config = dict(
    encoder_patch_size=[4, 4],
    encoder_positions='sincos',
    ema_decay=0.99,
    batch_size=384,
    lr_schedule='cosine',
    final_lr_fraction=0.01,
    warmup_steps=2280,
)
Rows from block 7 of the encoder of a small masked image model, named by matrix and row number. Rows with one number belong to one neuron. Each number is 128 + 24 x the weight over its row's rms, rounded and kept within 0 to 255. All counts start at 0.
After each neuron's rows are labels from the 100 images, of 14848, where the neuron reaches its highest value: "top examples" is what is common among them. Only what is clearly more common there than usual is listed. The data: analogue clock faces. In brackets: how many of the 100.
# fc1: MLP up (encoder.blocks.7.mlp.fc1.weight, 1152x192), inputs 0-95
# fc2: MLP down (encoder.blocks.7.mlp.fc2.weight, 192x1152, transposed), outputs 0-95

fc1.151 [143  97  92 125 113 126 108 184 121 122 116 142 141  95 119 163 130 141 143 133  97  98 118 165 137 164 153 121 139 166 104 108 127 128  93 136 140  64 156 127  95 176 127 116 120 115  99 134 116 151 122 117 113  89 165 152 150 125 106 120 116 135 104 143 103 123 164 151 115 125  95 139  86 154  59 131 150 102 135 110 150 142 165 108 142 122 187 126 114 126 119 130 172 123 125 138]
fc2.151 [142 151  85 110 147 126 109 111 136 129  94 133 152 134 147 139 133 126  88 157 131 123 161 124 155 145 135 159 118 145 131 133 105 141 112 171 149 112 105 112 105 165 168 154 123 149  80 115 125  82 110  89 144 147 151 121 141 153 161  64 136 120 133 133 161 133 161 120 126 128 122 110 101 144  92 134 138 133 119  46 111 118 129 107 117 154 110 150 113 141 141 136 108 151 157 121]
top examples: second hand (100)

fc1.255 [143 138 165 138 107 117 158  95 175 130 128 121 155 135 128  92 133  80 171 127 121  96 123  92 141 148  99 143 111 150  97 162 109  85 180 132 165 143 113 123 106 143 158 113 183 119 149 136 124 141 133 137 118 109 138 136 144 111  96 133 140 131  98 142 126  81 129 132 167 136  99 124 141 113 140 163 127 133 100 141 107 139 105 197 139  83 166 122  86  97 112 109 127 130 137 102]
fc2.255 [152 155 112 132 119 107 139 173 100  92 130 122  58 107 114 151 130 166 102  96 154 134  98 155 145 162 110 102 109  98 111 127 110 123 138 115 135 125 127  93 133 130 114 155 107 116 149  74  99 132 122 140 121 127 107 123 142 147 149 130 137 109 107 109 160 122 129 125 130 128 143 140 113 117 129 129 193 104 131 138 131 199 140 122 118 111  92 108  98 126 143 127 174 146 140 114]
top examples: minute hand past 12 (34); minutes: 0 to 4 (34)

fc1.171 [ 56  80 115  98 149 171 106 120 111 134 130 194 128 139  93 136 141 115 126 118 165 148 128 114 127 140 100 124 130 127 149 121 162  80 136 139  95 124 136 125 111 191 100  95 142 134 112 190 135 136 117 119 122 117 136 152 109 125 116 184 106 102 119 149 144 107 129 122 153 138  99  98 107 119 123 121 139 120 160 157 128 148 128 146 111 143 122 138 115 179 115 148 127 111 107 159]
fc2.171 [169 128 138 110 123 115 104  43 167 134 170 152 133 110 150 145 143 144 161  79 178 130 133 146 119 106 166 120 127 121 167 122 121 189 157 145 144 114 143 132 111 107 111 108 116  90 130 124 102 131 138 126 143 140  94 126 137 139 117 124 126 139 149 117 103 162 162 139 150 111 136  89 129 131 163  52 133 100 118  66 154 134 152 134 151 134 172 115 131 121 136 138 128 165 116 128]
top examples: second hand (100); dark face (97)

fc1.689 [136  94 115 116 133 143 118 114 120 128 130 145 130 107 186  97  85 136 149  99 172 130  92 116  96 119 116 128 108 104 134 116 107 117 165 135 110 163 153 153 154 157 102 128 141 167 159 132  91 152 141 129 145 105 137 110 111 125 167  96 133 152 143 108  67 149 102 147 133 105  81 141 132 119 121  95 113 102 158 125 128 124 122 123 117 132 131  54 150  99 121 142 144 152 101 121]
fc2.689 [123 110 118 138 130 180 136 151 130 114 148 104 103 118  93 131  95 137 150 104 139 139 130 125 124 180 118 175 122 148 157 131 114 116 181 124 158 101 138 157  89 119 156 160 142 120 118 122 108 130 118 145 143 128 159 120 137 139 117 100 122 113 100 170 107 109 145 161 159  82 136  94 147 141 137 123 157 151  60  94  95  76 157 118  94 136 126 122  83  91 123 112 119 149 138  97]
top examples: four ticks (89)

fc1.710 [120 146 109 130 133 128 125 143 160 146 128 108 139 133 110 143 139 116 132 139 150 121 180 141 143 138 131 138 115 175  91 152 105 132 107 155 146 141  73 108 136 151 140  81  89 115 133 116 138 153 103 124 126 108 116 160  95 125 138 150 124 140 113 135  85 102 139 137 147 153 109 149 124 153 128 101  90 154 113 141 101 135 114 139  78 131 137 131 101 104 100 155 153 133  86 100]
fc2.710 [107 145 121 142 127 124 182 116 155 113 122 130 115 121  77 126 120 128 103 100 142 117 148 136 131 108 121 101 121 124 183 134  70 138 110 160 151 122 119 124 124 159 171  87 101 145 126 106 171 107 120 128 141 138 114  95 141 179 113 150 156 111 142 157 100 116 143 140 190 132 112 129 135 165 126  93 105 137 104 100  73 131 150 151 115 107 137 154 106 128 129 120  92 123 117 141]
top examples: second hand (99); dark face (67)

fc1.165 [ 73 137 134 110 114 154 138 138 134 109 134 120 155 149 104 145 128 111 172 138 135 152 121 121 189 164 129 128 113 132 150 118 113 151 136 133 180 100 123 165  84 109 120 123 133 100 147 136 130 106  82 111 109 109 126 128 119  58 104 144 104 102 156 145 147 140 147 145 122 172  99 114  75  86  97 132 105 151 109 117 111 147 127 161 122 142 130 147 124 142 139 105 116 136 137 130]
fc2.165 [158 146 100 127 119 133 115 113 116 170 138 139 113  90 123 104 112  96 113 161 180 117 141 118 129 119 149 139 145 143 153 120 140  75 145 114 150 149 162 135 163 106 104 124 147 137 105 126 125 179 224 127 144 110 139 124 122  93 130  95 143 113 132 126 111 128 141 169 137 135 143 130 166 174 141 103 114 116 114 120 105  13 143 128 141 114 154  63 112 111 100 114 144 138  94 123]
top examples: dark face (77)

fc1.185 [ 74  85 114 122 125 124 121 161 124 113 113 109  68 116 155 101 155 103 164 131 135 154 169 162 127 133 139  81 125  80 142  98 119 161 126 119 172 118 136 138 142 148  98  86 107 151 136 166 109  87 135 115 118  99 115  94 109 125 130 105 123 112 108 109  85 129 136 154 119 110  99 160 112 162 110 149  69 126 144 147 112 147 129 136 149 143 111 148 159 144 133 136 127 130 161 120]
fc2.185 [185  96 113 101  96 118 103 104 155 162 128 133 144 114 159 126 102  97 111 102 123 112 120 131 122 106 126 141 192 144  69 117 146 112  91 108 115 136 148 108 110 125 106 132 151  95 158 151 150 171 153 133 138 150 131 161 169 127 115 109 135 119 112 129 133 128 166 109 136 121 123  86 158 152 138 127 114 123 127 103 120  82 146 131 117 146 179 112 100 143 170 118 134 140 117 138]
top examples: four ticks (58)

fc1.206 [ 82 129 154 123 140 161 119 115 110  92 134 111 141 152 155 140 100  69 136 140 121 128 110 141 154 168 110 103 167 115 140 148 108 113 146 161 111 108 140 171 104 145 156 141 180 149 152 139 114 116 102 149 114 108 161 160 117 119 111 113 126 108  99 140 130 157 134 101 153 100 108 133 126 178 119 154 139 181 104 137 142 134 172 157 108  88 115 134 116  85 130 117 145 146 143 123]
fc2.206 [150 140 145 130 130 109 131 134 110 110 123 124 122 123 114 169 152 135 143 118 128 119  81 120 146 112 175  80 128  79 120 116  95 134  82 131 114 116 108 108 137 138 166 126 103 137  99 117 157 107 134 125 123 155 106 115 136 158 113 167 133 103 156 137 132 139 141 124 134 112 143  91 157 138 109  60 160 105 157 157 138 206 148 116 137 142 113  86 160 160 155 138 115 100 134 140]
top examples: numerals (100)

fc1.14 [112 126 122 101 105 156 139 159 103 163  95 181 141 115 151 122  91 145 143 155 136 146 107 101 141 165 128 132 172 142 137 139 158  93 188 137 149 110  97 126 113 110 126 155 132 158 135 135 144 126 118 115 134 101 123 150  91 123 130 136 106 121 153 162 175 121 148 148 103 117 131 122 147 174 105 104  87 155 101 101 124 141 134 174 126  86 124 146  76 150 154 120 137  84  80 151]
fc2.14 [127 152 128 124 120 134 161 138 148 122 164 143 129 131 136 177 113 150  96 112 117 121 114 116 113 123 134 161 142  99 125 140  99  97 112 144 145 113 158 136 161 137 143 114 128  75  97 154 139 159 149 144 125 143 139 164 161 125 164 115 110 136 151 115 120 101 108 110 161  96 137 149 138 165 117 159 199  97  98 120 135 178 156 127 177 118 121  93  80 119 110 130  89 143 144 143]
top examples: minute hand past 12 (26); hour 1 (26); minutes: 0 to 4 (26); hour 12 (25)

fc1.131 [ 92 131 100 145 140 152 126 168 121 168 131 130 103 130 113 135 149 129 123 127 106 153  80 147 164 143 110 127 141 112 100 131 144 168 104 151 132 100 107 109 120 166  90  68 103 154  96 130 101 145  84 116 118 120 145 166  98 119 131 126 121 121 137 134 137 122 163 118 108 126 116 124 140 100 153 141 135 122 159 118 162 120 128 124  99 172 144 134  82  92 103 119 151  99 169 106]
fc2.131 [134 121 112  77 131 161  90 150 149 109 110 129 149 110 131 107 140 125 112 133 141  78 136 126 170 153 128 103 102 125 153 148 145 108 124 166 149 112 133 180 126 140 134 124 141 132 149 152 158 114 136 141  77 149 112 105 130 108 112 182 143 130 123 119 139 161 152 139 129 134  96 152 171 148 132 140  88  96  97 103 129 137  97 130 129 137 124 138 144 100 175 121 155 159  89 129]
top examples: second hand (79)

fc1.507 [150 144 134 155 139 128 113 128 164 104 140 157  81 142 140  76 113  99 135 128  77 140 137 212 138 146  74 145 117 103  65 129 153 115  95 157 142 130 123 165 112 124 144 123 154 119 162 120  86 137 100 153 127 138 126 145 140 136 139 120 140 144 133 157 137 123 129 129  89  98  95 159 138 104  99 142 101 128 108 119 131 128 145 159 119 139 153  85 111 103  98 121 141 118  97 163]
fc2.507 [150 119 159 122 140 114 155 134 145 119 165 136 104 113 132  93 134 162  86  98 109 160 102 139 127 136 136 137 125 109 154 133 118 133 153 122 187 137  75 139 140 113 132 126 126 148 163 105  96 123 132 130 136 110 105  99 168 108 105 115 120 101 122 137  66 105 108 147 153  97 146 133 133 135 167 169 100 119 152 125 106  73 147 156 148 105 155 143  86  91 163 149 123 160 140 138]
top examples: minute hand past 12 (61); minutes: 0 to 4 (61); minute hand past 1 (27); minutes: 5 to 9 (27)

fc1.582 [126 151 123 155 148 153 101 116 118 159 122 125 158 134 118 111  99 117 147 123 126 168 118 137 165 159 155  88 173 161 146 136 143 110  92 129 156 103 158 129 151 149  84 112 154 127 161 155 116 106  99 104 112 143 120 136 133  94  81  96  75 132 134 155 124 148 135 135 133 117 122 119 132 151 136 136 105 131 126 152 122 143 179 142 161 164 142 139 118 105 108 155 106 103 138 133]
fc2.582 [152 123 118 123 110 105 133 113 123  88 156 119 137 143 106 139 145 126 125 122 113 127 141 138 154 126 132 109 144  69 111 137 107 124 112  90 135 123 147 126 163 138 168 149 119  68 122 147 147 135 132 126 131 113 128 149  86 128 158 182 140 130 142 149 111  95 138 108 125 118 149 134 123 123 111 126 180 125 140 172 106 169 154 140 150 109  78  99 138 152 115 122 153 117 141 140]
top examples: minute hand past 12 (41); minutes: 0 to 4 (41); minute hand past 1 (27); minutes: 5 to 9 (27)

fc1.32 [132 114 122 105 109  98  93 152 131 132 126 134  98 104 133 113  97 133 173 168 224 116 123 141  88 146 126 122 158 143 135 110 145  74 179 183  91 142 115 144 126 141 108 163 129 143 122 139 117 149 174 154 137 141 143 133 139 140 143 149 135 118 111 139 132 123 108 157 135 150 144 116 128 155  99 151  84 117 115 117 112 136 128 161 125  81 157 114  95 115 130 105 124 128 104 141]
fc2.32 [101 172 144 136 122 123 137 140 121 161 129 138 171 142 119 139 139 143 154 104  76 140 125 132 130 124 142 120 110 115 156 107 121 138  85 131 171  98 125 103 136 122 103 141 107 130 129  93 159 114 130 149 135 158 114 146 123 137 118 121 127  97 148 124 121 175 134  73  95 164  94 115 130  95 144 136 152 142 132 180 104  63 145 123 121 162 121 122 149 166 150 131 116 143 132 105]
top examples: dark face (65)

fc1.89 [121 128 140 140  98 129 112 157 114 136 100 119 113 123 130 143  96 121 142 125 164 114 144 105 119 115  79 154 154 147  58 130 126 137 123 135 134 111 156 105 125 104 123 122 116 119 169 186 156 140 103 157 120  91  94 119 104 139 183 149 116 146 138 129 129 111 121 149 134 136 134 133 135 147 107 102 136 170 159 154 174 123 139 157  96 120 104 122  97 151 142  78 128 141 150 186]
fc2.89 [148 129 133 124 103 124 117 133 141 121 153 136 119 133  89 141 119  98 137  95  82 144 145 152 151 129 163 121 150 112 156 150 120 118 116 127 129 145 104 125 125 187 115 125 137 149 108 118 117 121 126 126 111 132 160 112 128 145 118 149 118 146 147 172 143  88 126 148 136  93 120 121 151 130 129 110 144 116 125 124 136  13 134 147 162 129 109 164 131 138 150 111  59  61  90 136]
top examples: dark face (99)

fc1.199 [153 119 107 148 146 148 100 139 131 161 136 129 120 148 123  99 140 108 113 105 150 128 163 118 114 129 150 143 163 160 143 123 129 131 114 124 154  93 113 148 117 125 118 123 115 142 164 111 125 130 131 142 120  82 123 135  89 110 113 117 116 140 113  92 122 142 167 183 168 149 147 117 135 149  73 139 158 129  87 178 132 137 137 122 100 166  88  68 118 151  62 146 130 144 130 179]
fc2.199 [116 141 116 156 130 127 161 127 135 125 117 144 156 136  75 110 124 112 102 141 126 141 140 131 134 116 111 133 116 121 129 122 143 154 173 117 170 107 167 126 144 115 133 109  91 117 152 141  98  84 112 133 112 116 162  82 105 133 122 108 108 132 143 112  86 100 122 121 110 132 150 114 115 125 144 180  83 148 138 111 147 116  95 111 146 162 144 161 158 126 120 141 131 130 149 140]
top examples: numerals (72)